Weights of a small contrastive image-text model: text encoder activation gelu.
Rows from block 2 of the image encoder, named by matrix and row number. Rows with one number belong to one channel. Each number is 128 + 24 x the weight over its row's rms, rounded and kept within 0 to 255. All counts start at 0.
# convs0: first 3x3 conv (encoder.blocks.2.convs.0.weight, 48x48x3x3), inputs 14-20, a 3x3 kernel for each
# convs1: second 3x3 conv (encoder.blocks.2.convs.1.weight, 48x48x3x3, transposed), outputs 14-20, a 3x3 kernel for each
convs0.0 [143 126 151 112 174 137 133 120  92 114 120 165 166 135 106 102 122 107  82 138 145 125 176 150 109 135 122 107  99 175 144 107 134 101 128 143 122 164 129 112 138 125 164  71 164 132 134 153 119 116 149 151 197 105 138 127 146  83 103 128  85 144 137]
convs1.0 [119  87  86 127 126 177 124 173 133  95  82 152 127 113 106 135  99 106  88  87 104 117 110 132 180 153 117 127 141 138 154 102 138  80 128 156 122 175 118 102 133 115 138 100  95 102 132 107 147 125 159 104 153 171 139 130  90 150 122 131 123 114 103]
convs0.1 [167 129 116 107  95 149 120  99 144 126 138 171 144 101 110 130 102 114  86 111 124 108 133 147 129 126 121 189 146 175  95 119  85 100  84 132 154 145 140 146 146 161  94  92 150 142 123 148 124 121 104 119 140 121  96 172 126 190 188  95 151 148  86]
convs1.1 [144 112 100 137 165 170 128 171 135 107  88 179 156 109 140 131 163 144 143 105  91 172 147 126 139  98 163 105 145  77 144 160 124  77 126  78 108 116  89 118 154  62 139 139  87 112 124 120 148  96 120 119 102  83 157 138 136 151 111 123 146 106 178]
convs0.2 [147  99 110 172 125 113 110 179 133 156 122 134 143 106 109 143 133 128 124 142 147  88 117 120 119 128 110 121 124 143  93 142 179 109 110 116 127 145 149 128 104 112 119 111 104 177 102 194  86 126 145 153 111 131  79 121 128 178 152 140  63 126 129]
convs1.2 [113 125 118 135 148 143 155 131 167  97  97 112 110  85 110 118 144 109 122 149 150 150  74 134 138 121 122 123 112 147 108 144 145  87 130 175 109 164 115 142 156 130 124 104 127  91  84  57 131 163 148 109 137 110 163  98 150 135 122  93 116 125 150]
convs0.3 [125 109 126 144 144 128 180 144 131 152  93 134 123 134 110 111 126 150 108 124 186 112  82  99 135 122 128  98 108 118 145 105 115 147 116 127  99 134 150 142 121 143 128 125 104  96 126 111 114 141 113 151 150  90  59  91 165 151  98 143 153  97 167]
convs1.3 [102 133 128 130 131 144  98  92 156  86 113 133 171 152 182 108 162 192 149 127 125 128 142 117 140 124 136 134  99 148 164  96 121 126 125 186 126 161 124 111 111 118 165  84 147 112  87 117 167 121  77 129 121 151 103 168  78 119 127  86 105 183 146]
convs0.4 [119  62 187 117 123 140 134 166 151 166 149 123 140  92 143 166 179 141  99 143 101 111  95  96  96 147 145 145 106 131 100 133 154 155 116 118 122 194 127 136 110  82 109 124  98 164 176 123 121 127 135 143 162 166 142  96  82 124 101 108 100 108 153]
convs1.4 [ 77 102 123 144 135 148 137 147 102  73  90 137 115 141 129 145 132 110 122 138 141 137 146 138 123 165 150 125 146 170 136 111 147 122 128 135 136  88 163 155 155 118 113  75 119 135 131 157 139 169 171 128 107  98 118 180 174 121 173  61 116 111  78]
convs0.5 [117 135 156 115 111 111 130 110  89 111 125 137  83  69 135 150 129 118 131 150 141 133 101 140 116 114 128 115 144 155  63 137 147 130 131 137  90  82 136 136 107 153 135 125 136 167 146 134 114  98 153 121 123 126 165  95  93 145 114 145 174 128 150]
convs1.5 [133 121 101 154 142 124 129 146 128 109 119 110 122 123 119 195 166 132 132 118 115 153 150 146 124 116 152  81 130 138 146 147 142 148  94  94 140 145 141 162 175 124 100 128 119 170 110  77 145 144  83 124 121 155 168 169 146 143 149 108 118 152 114]
convs0.6 [102 101 116 141 120 117 131 114 123 107  92 105 147 134 116 150 125 106 108 126 109  96 132 145 119 109 167 131 142 123 127 127 106 116 137 163 157 129 150 148 175 143 128 106 135 151 112 135 141 131 174  76 138 114 146 116 131  94 106 128 154 111  75]
convs1.6 [127 127 181 125 124 114 183 123 144 114 106 131 100 130 106  81 126 124 111 104 111 134 134 121 116 164 130 110 121 146  96 133 132 122 197 124 178 168 121 137 126 152  99 134  96 172 162 133 119 144 157  84  83 128 180 141 120 149 133 127 119 114  78]
convs0.7 [157  81 141 126 119 110 141 153 125 132 140 196 144 128 102 136 145 138 103 107 131 140 177 152 140 139 135 137 117 109 109 105 167 135 126 127 154 134 123 160 150 141 109 111 131 109 122 137 124 112 171 133 147 146 117 101 108 137 105 122 138 128 138]
convs1.7 [125 120 131 123 165 161 129 102 146  96 159 132  99 153 124  88 147 158 135 126 132 151 136 187 149 155 134  93 120 126 130 136 142 169 133 119 136 166 119 106 136 118 108 136 136  93 110 142 120 129 135 122 145 130 168 138  94 134 122 133 120 119 134]
convs0.8 [ 59 107 187 120 126 167 140 130  76 113 126 106 106  75 133  81 145 157 105 119 159 169 119 150 140 127 115  92 129  80 189 165 132  86 153  95 129 106 111 154 142  78 153 141 150  81 134 118 123 156  94 149 125 153 141 145 135  99 123 140 125 107 120]
convs1.8 [122 139 116 115 149 153 107 149 115 166 173 134 133 141  97 129 118 126 152 144 123 111 142 108  78 114 141 113  89 151 147 134 142 118 125 151 115 136 124 100 130 163 133 113 102 154 132 146 106 105 128  71  99 141 111 127  84 133  92 119  86 112 160]
convs0.9 [129 134 127 127 139 160 126 123 142  96 148 155 119 160 104 118 169 145 118 131 141 162 141 144 130 129  82 117 100  69 129 154 176 145 120  96 129 135 122 152 124 144 122 109 126 117 103 142 124 156 128 113 130 115 174 166 135 140 122  87 122 129 136]
convs1.9 [ 98 110 123 102 132 155 135 125 147 164 163 123 126  99 167 135 104 102 151 115  98 124  94 133 141 136 114  91 111 121 144 108 167 136 166 136  98 153 135  93 122 108 121 140 127 174 139 152  91 112 131 112 118 128  91 162 122 138 130 144 135 127 156]
convs0.10 [166 160 143 151 118 169 116  99 152 173 163 132 141 138 170 100 156 158 119 123 118 127  76 140 121  89 102 118 126 159 164 175 174 162 136 121 111 125 115 132 120 121 175 166 136 161 117 167 119 108 149 113  87 118 106 144 119 114 156 141 132  97 142]
convs1.10 [158 159 115 146 119 114 123 144 138 118 130  87 119 184 125 151 138 138 153 123 148 127 156 132 109  93 111 116 166 152 151 202 142 125 134 102 126 152 143 128 173 151 159 111 127 165 102  91 153  84 106 116 155 127 132 117 120 135  83 118 132 133 111]
convs0.11 [159  98  61 127 150 162 107 115 141 128 127 151 109  91 114  88 157 124 150 155 161 130 119 132 157 146 119 142 144 123 155 126 109 137 137 138 149 103 140 161 163 117 148 126 110 143 141 131 125 124 122  74 123 143 134 112 176 120 110 121  63 110 112]
convs1.11 [142 174 175 112 132 132 172 112 131 152 127 132 133 118 133 112 115 149 124 139 153 121 110 136 107 108 123 123 135  82 119 143 106 107 115 150  99 154 130 142 137 125 124 126 145 116 122 116 124 154 147 145 124 133 111 127 150 109 122 183 130 139 161]
convs0.12 [124 130 124 106 126 137 122 113 127 123 143 160 143 119 114 153 110  98  97 134 108  88 106 108 120 131 138 152 157 117 126  93 100  95 135 139 117 126 127 108 114 154 129 106 164 128 134 163 146  98 159 105 119 101 136 140 150 135  95 189 113  87 117]
convs1.12 [139 114 107 109 126 145  98 103 152 138 149 127 103 132 122 117 121 111 134 116 155 132 116 100 120 164 149  97  88 126  90 163 124 141 171 161 120 169  93 131 142 139 142 144  93 131 126 120 111 140 112 117 112 126 134 127 123 130 141 170 137 159 124]
convs0.13 [119 150 129  70 100 118  98 163 112 156 113 150 133 130 123 145  93 118 168 144 121 148 148 151 153 134 107 112 130 103 139 116 106 122 108 150 110 136  93 152 153  96 139  91 101 133  83 123 111 106 130 125  86 159 170 167 149 147  85 114 182 127 120]
convs1.13 [151 120 160 133 105 134 130 111  66 145 116  92 129 155 141 127 107 103  89 111 114 150 170 141 163 176 125  88 115 129 160 159 134 157 174  96 124 123 111 120  87  37 163 111 154 119 119 113 127 158 136 135 124 104  90 107 109 122  93 123 176 131 150]
convs0.14 [106  84 127 149 129 140 137 148 152 124 136 108 129 117 145 150  63 132 168 111 103 128 129 111 131  97 118 150 142 127 138 166 150 124 103 173 136 134 117 143 126 153 184 146  97 153  98  55 135 122 152 157 126 156  90  91 101 117 124 112 106 154 118]
convs1.14 [160 178 135 148 113 123 111 134 143 159 106  98 109 122 125 104 142 105  76 124 131  92 110 115 124 140 132 108 155 108 149 106 132 145 102 121 170 165 166 129 105 127 113  96 129 168 119  98  76 150 142 130 191 108 137 136 169  90  71 132  93 126 144]
convs0.15 [108 140 128 133 151 137 127 153 110 102 136 120 134 128 138 151 115  90  86 147 163  84 123 160 121 122 150 115 133 101 161 147 116 190 145 137 143 146 126 128 121 135 144 152  91  74 126 139 139 125 164 108 137 174 161 103  99 116 131 176 150 126 158]
convs1.15 [126 169 152 125 158 115 161 146 122  99 131 106 102 138 104 109 106  89  99 118 115 114  88  90 188 134 154 105 141 154 138 126 169 143 108 121 135 103  71 148 127 108 125 122 148 109 183 127 123 131 149 108 115 137 153 111 141 113 130 147 125 146 104]
convs0.16 [142 124 107 139 155  78 110 143 172 133 116 149 157 104 114 150 126 151 101 118 133 120 132 127 124 118 141 141 123 122  65 148 136 175 110 111 141 115 137 140 117 156 126 101 110  97 177  47  95 171 137  99 148 168 122 105 162 142 133 140 119 139 113]
convs1.16 [ 97 119 167 142  75 130 134 127 138 140 110 111 143 137 131 138 158 162 157 166 182 118 153 124 153 138 119 111  97 103 106 103 114 111  97 146 105 128 142 122 155 118 128 111 128 121 105 139 129 158 161 116 143 116 163 164 107 143 118 176 115 123 139]
convs0.17 [154 120 119 174 109  99 154 132 160  96 147 137 131 118 106 127 100 137 171 142 126 159 112  93 151  83 112 155 139  98 112 118 149 142 149 170 134 112 111 122 116 136 107 140  97 100 137 118 159 156  86 140 133  75 121  98 122 169 139 127 115 128 107]
convs1.17 [ 88 145  76 113 119 107 133 132 173 136 158 136 134 148 191 150 137 146 112 118 112 118 139 103 137 155 139 128  88 130  97 144 129 147 139 140 127 135 131 137 134 138 126 159  93  84  81 129 168 146 185 181 140 116 123 134 145 155 104 146 155  96 126]
convs0.18 [153 134 147 114 119  92 147 136 134 128 134 152 125 111  88 127 152 118 156 180 165 127 119  94 125 153 119 116  94 157 119 124 114 129 119 128 146 122 121  97 138 144 100 145 122 151  87 116 135 119 114 144 136 102 116  97 190  84 105 185  97  83 148]
convs1.18 [155 119 125 132 135 119  70 103 109 157 120 186 124 110 142 103 117 122 153 140 117  88  91 135 126  81 108 106 130 132 152 140 125 108 122 133  96 100 134 145 106 146 105 130 144 145 112  89 111 131  92  93 126 104 112 130 114 105 137 142 137 113 144]
convs0.19 [102 157 142 129 106 138 138  95  98 119 129 155 114 134 119 119 119 117 153 131 129 130 190 110 121 122 111 168 136 144 142 126 142 130 121 144 135 143  78  70 159 134 122  98 149 100 111 116 175 144 119 120 103 100 145 140 143 131 116 136 106 106 131]
convs1.19 [125 108 159 118 111 128 124 141 101 149 128 103 134  81 150 131 151 125 122 127 115 129 101  98 121 123 117  90 136 127 153 139  91  98 114 157 138 127 146 133 111 128 149  89 132  68 117 119 146 132 138 111 128 167 115 140 106 145 144 129 105 153 119]
convs0.20 [146 125 129 122 112 126 103 162 113 154 183 158 107  94  97 141 118 141 155 117 123 104 108 140 126 128 125  92  98 117 141 112 132 123 152 126 167 157 102 135 128 125 160 112 104 133 155 160 155  98  77  91 163 176 140  79  48 144  99 131 111 113 116]
convs1.20 [139  97 128 168 154 155 138 156 155  83  90 163 135 115 129 148  83  94 137 140 153 135 109 149 111 105 115 157 154 112 138 103 124 116 104 137 161  99 124  93 137 109 133 104 116 127 135 109 151 171 116 173 104 144 127 129 104 141 160 149 193 105 132]
convs0.21 [148 115 136 112 113 136 143 143 118 133 138 150 108 171 109  86 127 104  94  94 146  87 110  95 143 117 132 135 161 119 137 128 143 132  87 144 155 105 154 140  94 118 119 106 126 158 133 146 111 140 126 114 109 137 144 138 117 134 157 174 109 159  81]
convs1.21 [ 98 125 113 117 114 107 143 126  99 165 146  97 133 155 197 111 140 148 117 121 118 128 131 113 173 121 105 123 123 120 125 163 111 156 126 153 145 165 156 176 181  86  96 163 136 130 111 133  99 112 119 105 160 188 126 134 112 109 102 154 153 114 105]
convs0.22 [143 102 129 109 122 132 151 107 129 124 125 137  81 185 106  89 120  82 127 135 132 124  89 135 128 118 130 101 113 144 140 112 165 140 105 151 131 159 121 101 107 132 165 148 115 116 153 124  94 129 109 139 150 105 131 152 186 142 120 152 119  99 145]
convs1.22 [ 93 154 147 117 116 106 118 107  94 127 115 121 168 113 157  77 102 105 151 114 126 126  98 140 106 108 162 120  96 147 116 139 141 124  90 132 114 135 106 174 133 149 142 112  94 139 125 161 105 104 143 112 177 135  61 131 114  86 154 121 147 150  70]
convs0.23 [130 153 126 126 130 122 120 144 140 139 144 109 121 136  78 114 154 166  63  69 124 117 117 133 134 106 133 142 103 123 121 136 102 129 116 157 155 128 103 146 117 145 135  69 106 170  91 103 148 163  76 146 142  83 152 102 109  89 123 154 115 155 135]
convs1.23 [142  85  88 143 144 175 107 110 155 121 141  91 138 152 118 124 115 160 115 145 155 134 138 117 120 115 128 129 113 131 123 117 141 139 149 144 102 124 139  87 106 123 136 130 130 154 158 140 148 117 118 155  99  95 125 137 110 132 140 147 110 189 177]
convs0.24 [102 132 149 112 150 160 139 145  91 138  69 150 112 135  92 142 141 119 126 105  90  97 135 119 131 139 132  85 144  99 127 128 122 160 129  95 144 137 131  95 116 142 133 125 135  92 134  97 115 115 135 103 124 100 153  89  76 126  69 103 168 155 109]
convs1.24 [119 106  87 129 105  68 164 125 111 123 136 145 120  88 140 129 135  92  92 105 141 106 124 165 130 121 149 131 215 134 140 137 154 106 135 125 155 111 103 119 132  94 133 172 125  79 125 138 146  98  80 139 125 113  97  98 174 111  91 152 132 136 123]
convs0.25 [117 139 145 133 149 111 134 132 101 136 104 117 129 133 112 127 126 136 137 145 123 103 136 144 163 115 100 127  82 182 138 116 128 148 154 105 148  92 135 110 122 156 106  86 104  79 120 180 137 151 127 156 144  98 117 181  98 138 143 173 150 103 157]
convs1.25 [146 119 131 129 134 135 114 123 117 111  97 177 118 112 141 127 116 134 105 108 142 110 105 154 100 127 146 142 117  93 122 157 113 103 173 137 188 117 145 146 137 108 120 187 128 107 131 108 114 121 184 145 149 130 191 125 135 132 117  73 133 127 109]
convs0.26 [126 168 105 111 150 113  96 105 136  73 140  99 162 155 130 155 115 122 157 124 109 128 129 137 124 119 142 119 133 147 209 133 158 151 145  99 175 153 111 109  94 126  43 124 119 111 163  88 133 145  86 106 143 105 105 120 122 110 119 144 119 154 130]
convs1.26 [108 138 128  99 130 178 116 142 156 125 127 195 136 144 158 122 118 142 144 137 122 129 136 130  91  95 126 116 155 125 107 134 140 156  82 107  87 104 118  93 117 137 172  94  95 101 129 126 156 104 118 132  99 108 140 137  89 167 174 184 175 175  87]
convs0.27 [145 102 152 144 153 155 133  92 148 117 130  90 164 130  97 129 146 117 155 139 161 137 126 133 110 119 101 145 133 101 118 141 170 151 118 147  78 128 110 109 114 137 127 110 138 135 109 132 122 164 122 113 166  63 143 112 114 127 145  79 122 137 121]
convs1.27 [141 149 102 142 128 117 131 164 131 104  83 189  98 125 145  98 145 127 133 128 149 127 132 146 148 139 150 113 145 185 102 153 158 130 140 130 105 119 111 155 145 116 125  94 126 163 152 115  89 128 132 140 138 162 193 141 112 143 138  98 175 112 128]
convs0.28 [135 188  87  96 142 105 146 101 113 151 124 129 109 117 117 131 124  95 200  79 136 147 158 121 125 146 111 119 113 126 156 147 118 167 161 190 123 104 100 140 123 118 132 108 134  81 111 149 133  94 178 158 117 122 119 150 107 111 143 111 106 136 124]
convs1.28 [133 136 105 114  90 133 107 106 117 161 132 131 123 123 141 133 130 113 133 144 111 154 139 140 168 176 125 132 132 114 105 158 120 123 124 138 123 126 145 138 129  92 154 132 149 127 130  95 113 168 141 130 128 163 134 109 127 128  86 139 132 130 137]
convs0.29 [176 147 106 132 158 156 121 124 143 119 117 157 193 118 140  98 109 116 118 158 131 132 135 119  84 134 138  95 165 112 158 161 119 107 125 128 113  95  72 109 103 122 143 147 115 162 145  90 128 109 143 128 115 110 128  99 106  70 132 111 160 109 108]
convs1.29 [149 141 114 144 109 127 162 111 136 104 117 118 132 119  65 124 164 122 145 111 111 106 104  94 119 140 122 149 126 177 103 109 122  93 113 126 154 158 120 118 140  82 133 126 119  57 143 162 133 152 111 189 140 103 130 128 110 186 103 113 122 126 103]
convs0.30 [118 108 100 145 177 152 124 190 150 133 157 149 131 144  78  87 123 139 143 146 130 129 132 117 109 170 106 117 118 133 153 111 119 151 148 141 124 135 126 125 114 122 127 107 146 107 116 157 108 120 138 108 179 134  99 137  93  96 149 143 170 126 118]
convs1.30 [120 133  71 147 120 145 132 100 141 105 113 154 129 156 164 156 145 153 141 111 138  99 125 150 115 111 108  76 138 115 171 107 151 143 104 118 109 179  95 180 127  71 158 105 119  70  56 140 100 135  90 173 186 148 141 125 144 109  94 153 109 121 109]
convs0.31 [116 123 183 116  66 142 142 124 146 132 103 122 148  90 139 140 147 124 110 178 126  84 129 142 134 111 110 155  95 127 107 117 150  86 139 123 104 115 159 118 115 118 137 129 132 132 146 103  98 121 132 136 148 131 106 146 102 115 109 144 106 151  87]
convs1.31 [160 158 121  85 125 124 103 156 171 163  92 171 133 139 164 122 145 146 137 119 137 123 120 130 125 118 135  99  97 147 128 156 110 131 145 132  99 131 149 113  91 115 127 140 121 126 147 135  51 107 136 167 132 137 123 157 117 103  93 120 106 121  96]
convs0.32 [175 120 109 126  94 126 149 120 126 184 155 125 158 115 132 124 109 122 143 134 116 129 144 128  75  81 121 104 136 166 145 119 134 150 115  83 168 109 124 108 138  98 102 116 138  90  66 157 144 109 129 109 110 182 126 141  69 131 117 103 127 130  92]
convs1.32 [ 96 136 119 145 144 131 120 145 142 122 145 104 105 119 112  95 121 135 129 128 120 151 160 168 171 157 151 134 153 132 146  99 114 156 110 137 102 100 130 114 109 116 116 126  88 109 106  84 125 150 101 133 154 151 125 147 122 152 156 154 169 125 123]
convs0.33 [149  98  81 141 122 109 109 122 180  93 135 127 145 134 109 134 107 118 104 138 184 129 137 137  96 106 122 114  65  91 102 105 104 141 133 139 151 141 135 166 115 160  78 148 140 114 115 144 140 161  91 153 140 123 115  96 160 137 124 123 128 106 139]
convs1.33 [122 142  95 129 113 144 137 101 132 119 150 105 160 114 126 135 110 138 158 113 137 124 146 155 121 130 139 131 185 130  58 114  98 118 102 114 135 144 119 127 100 143  70 111 104  73 122 172 131 123 138 159 161 113 131 147 131 177  89 140 123 115 135]
convs0.34 [147  99 101 115 154 132 121 124 119 166 152 100 137 133 103 149 125  81 129  92 139 179 102 117 158 126 145  91 104 117 148 102 167 125 139 107 133 123 106 109 139 132 129 141 160 119 110 193 129 114 135 163 105 102  91  79 133 159 161  72 123 149 121]
convs1.34 [158  86  89 140  90  80 154 127 122 128 107 134  91 115 112 109 127 104 119 123 106 167 102 102  99 128  79 153 138 152 112 120 154 125 118 136 158 144 111 154 164  99 119 130 110  98  91  93 179 172 124 148 157 163 150 109 132 172 125 120 123 113 109]
convs0.35 [166 145 126 149 166 137 119 158 136 117 119 119 100 140  95 122 161 129 147 181 131 160 128 128 119 115 135 127 153  74  71 122 103 129 177 155 140 131  80 159 163 114  94 133 134 103 113 148 140 166 136 137 144 152 108  89 101 130 148 120 183 157 123]
convs1.35 [ 95 139 111 129 126 181 118 119 129 174 152 111 140 146  92 115 142  91 120 140 115 120 127 135 122 138  95 133 118 120 122 124 149 139  81 130 100 114 141 146 106 149 138  95 152 137  89 129 152 110 103 128 157 137  89 127 103 110 141 152  94  88 125]
convs0.36 [ 68 137 169 131  96 143 135  68  78 149 116 159 148 133 175 143 158 136 118 137 123 135 109 137  95 138 109 131 150 127 110 154  85 152 141 181  99 154 128 142 142 165 109 105 110 166 106 102 146 148 128 109 108 136 127 117  91 141 179  68 160 120  99]
convs1.36 [ 90 139 126 129 146 145 111  92  84 131  89 132 149 117 174 113 110 124 127 138 130 127 140 152 123  81  96 126 120 132 152 105 150 162 142 120 106 125 149 138 128  99 164 152 131  95 127 111 146 143 100 145 118 144 126 142 157 149 130 133  92 120 103]
convs0.37 [120 141 104  98 152 168 126 117 130 145 132 156 133 113 119 114 119 137 119 164 139 104 121 114 104  93  94 123 142  82 119 150 126 114 174  96 143  97 133 117 111 154  96  98 134 120 103 136 124 108 161 151 156 141 130 108 150 133 136 112 155 136 173]
convs1.37 [145 120 110 119 161 128 143 147 172 155 140 141 130 169 143 131 103 153 101 136 180 104 103 135 137  83  82  97  94 123  81 118 117 112 160 154 154 134 197 119 153 126 122 121  95 105 169 184 112 148  87 111 116 160 162 178 123 172 173  95 124 143 140]
convs0.38 [114 119 146 159 107 142 121 143 142 138 140 109 128  94 101 131  86 117 174 112 113 146 132 137 127 128 165 138 102 121 117 123 142 155 134 160 168 135 128 142 145 111 120 151 125 143 112  85 112 111 123 131 138 136 167 101 142 150 150 127 117  96 116]
convs1.38 [121 110 128 132 128 136 131 112 150  59 114 141 109 126 152 120 167 168  94 140 127 117 117 161 145 135 125 160 116 114 117 136 123 133 140 125 107 109 126 120 107 104 149 131 144 115 124 168 138 146 157 134 150  85 144 129 127 149 135 125 180 156  87]
convs0.39 [103 104 130 150 147 107 148 149  66 127 132 158 145  84 135 116 140 114 120 129 154 154 150 142 123 122 146 111 131 201 112 112 121 137 107  99 144 166 158  82 139 150 124  81 147 109 133 150 141  85 113 138 102 118 113 159 126 126 120 142 120 126 141]
convs1.39 [145 125 143 134  96 135 142 124 111 120 143 108  82 141 116 103 138 136 150 131 141 121  78 110  92 138 113 164 113 106  81 115 149 101 105 175  85 136 102 117 152 166  67 159 144 113 119  57 113 114 146 150 122 161 135 105 137 108 102 135 134 131  98]
convs0.40 [145 146 147 108 125 115 117 171 119 115  93  85 101 111 145  83 138 112 126 103 151 152 112 169 119 150 104 105 118 138  87  94 162 142 154 144 160 116 120 140 107 138 112 129 131  94 158 146  74 107 108 139 125  72 102 112 152 111 106 121  85 147 175]
convs1.40 [141 111 130 166  75 169 177 165 148 108 110 137 126 141 115 104  92  92 119 126 101 119 110 153 102  99 124 142 124 115 130  92 100 176 129  87 111 138 177 131 119 103 150 120 135 111 128 120 165 123 124 145 123 106 113 101 125  96  70 146 140 145 150]
convs0.41 [118 119 118 140 109 100 110 161 130 130 134 177 133 147 110 124 157  62 119  95 129 132 122 127 127 134 139 185 154 120 203 226  96 150 154 101 143 124 143 131 119 125  93 126 142 188 110  99 125 103 129 121 104 136 161  91 111  96 120 123 134 114 150]
convs1.41 [129 103 109 131 144 153 132 116 146 142 121 117 107 132 120 114 125 176 108 144 128 104 125 117 116 117 126 116 106  70  79 139 130 100 153  86 117 138 126 126 146 129 117 158 101 107 141 110  94 127 132 126 166 142  99 136 121 116 148 130 166 109 127]
convs0.42 [158  82 141 138 117 127 109 147  95 129 124 132 127 119 103 106 121 111 142 119 128 196 176 153 147 170 125 118 149 158  88 170 159 172 112 141 127  90 145 115 121  85  98 121 124 107 160 148 100 134 119 139 140 117 144 157 148 120 130  91 140 116 143]
convs1.42 [127 119 153 107 118 121 122  93 105 114 134 129 131 154 140 152 132  63 117 125 115 134 158 153 131 176 136  89 163 181 139  84 118 110 130  90 156 109 131 147 112 123 166 128 114 114 117 104 138 155 131 107 138 112 113 151 152 122 102 154 157 139  93]
convs0.43 [109 111 147 180 142  97 147 115 136 111 114 139 146 171  88  86 143 127 114 112 115 106 119  99 100 128  78 114 147 118 104 122 133 140 105 184 105 155 131 124 135 114 106 114 127 108 111 130 165 197 128 120 103 136 129  96 121 140 141 135 110 127 120]
convs1.43 [132  72 136 144 123 107 134 139 128  93 105 128 138 134 123 125  91 123  94 104 129 124 143 138 129  75 125  76 125 120 138 142 140 120 144 163 140 150 153 178 112 108  99 141  89 151 130 118 131 122 158 156 135 161 117  77 132 134  90 138 151 118 129]
convs0.44 [116  80 125 118 137 173 141 105  88 147  97  93 187 160 127 110 161 141 101 142 141 101  60 145 168 166 126 123 158 142  92 132 134  98 108  99 163 137 141 152 140 106 139 118 116 176 116 134 108  92 186 113  80 157  78 158  99 113 130 116 142 128 149]
convs1.44 [163 156 136 160 142 146 135 123 133  98  86  72 148 129 106 147 123 139 113 133 138 146 153 147  97 159 181  95  97 158 198 139  93 155 131 147 113 109 122 121 168 112 127 150 126 134 131 131  83 107 130 131 128 101 125 131 135  64 156 168  89 135 125]
convs0.45 [147 111  88 159 155 188 134 135 148 143 164  90 127 112 161  97  99 125 142  93 126  90 126 137 132 135 115  89 138 145 130 116 137 130 142 125 147 130 136 143 105 132 147 122 139 120 159 118 133 175 136 125 144 120 131 133 151 135 142 133 115 100 134]
convs1.45 [130 143 143 101 166 138 142 168 155 105 119 135  96 119 119 104 139 117 128 134 151 110 114 129 132 134 111 110 130 136 130 121  88 130 132 145  65  95  87 121 132 123 173  98 130 135 155 149 125  97 107 112 113 113 163  88 128 122 142 115 144  91 132]
convs0.46 [113  98 117 141 124 108 127  95 108 141 158 142 109 125 110  88  88 120 116 114 106 118 132 150 122  96 130 106 121 124 136 140 113 142 142 100 115 115  87 136 181 194 158 189 148  96 135 156 131 116  80 104  92 111 126 129 113  83  92 115  84 112 114]
convs1.46 [159 129 115 122 124  95 126 119 161  97 119 147 106 101 140  87 136 117 123 114 137 132 112 124 114 116 142 102 120 115 124 117 129 148 117 141 178 136 139  90  82 116 133 117 123 153 144 138 146  70 162 157 126 116  71 121 145 102 156 137 134 171  88]
convs0.47 [124 138 135 143  85  84 126 104 138 116  92 190 144 127 124 138  94 139 112 135 105 168 132 147 147 141  85 136 157  96 129 110 144 101 107 113 129 130 100 137 127 116 125  81 135  94 127 117 145 117 123 120 101 145 101 164  99 123 111 163 148 132 116]
convs1.47 [102 141 136 105 103 158 127 129 130 163 103 116 167 107 146  99 128 116 136 156 108 132 131 116 148 148 156 118 110 118 154 156 153 173 111 103 122 117 141 164 124 153 124 142 166  83 104 124 114  96 105 108 162 115 118 157 140 165 152 114 150  91 124]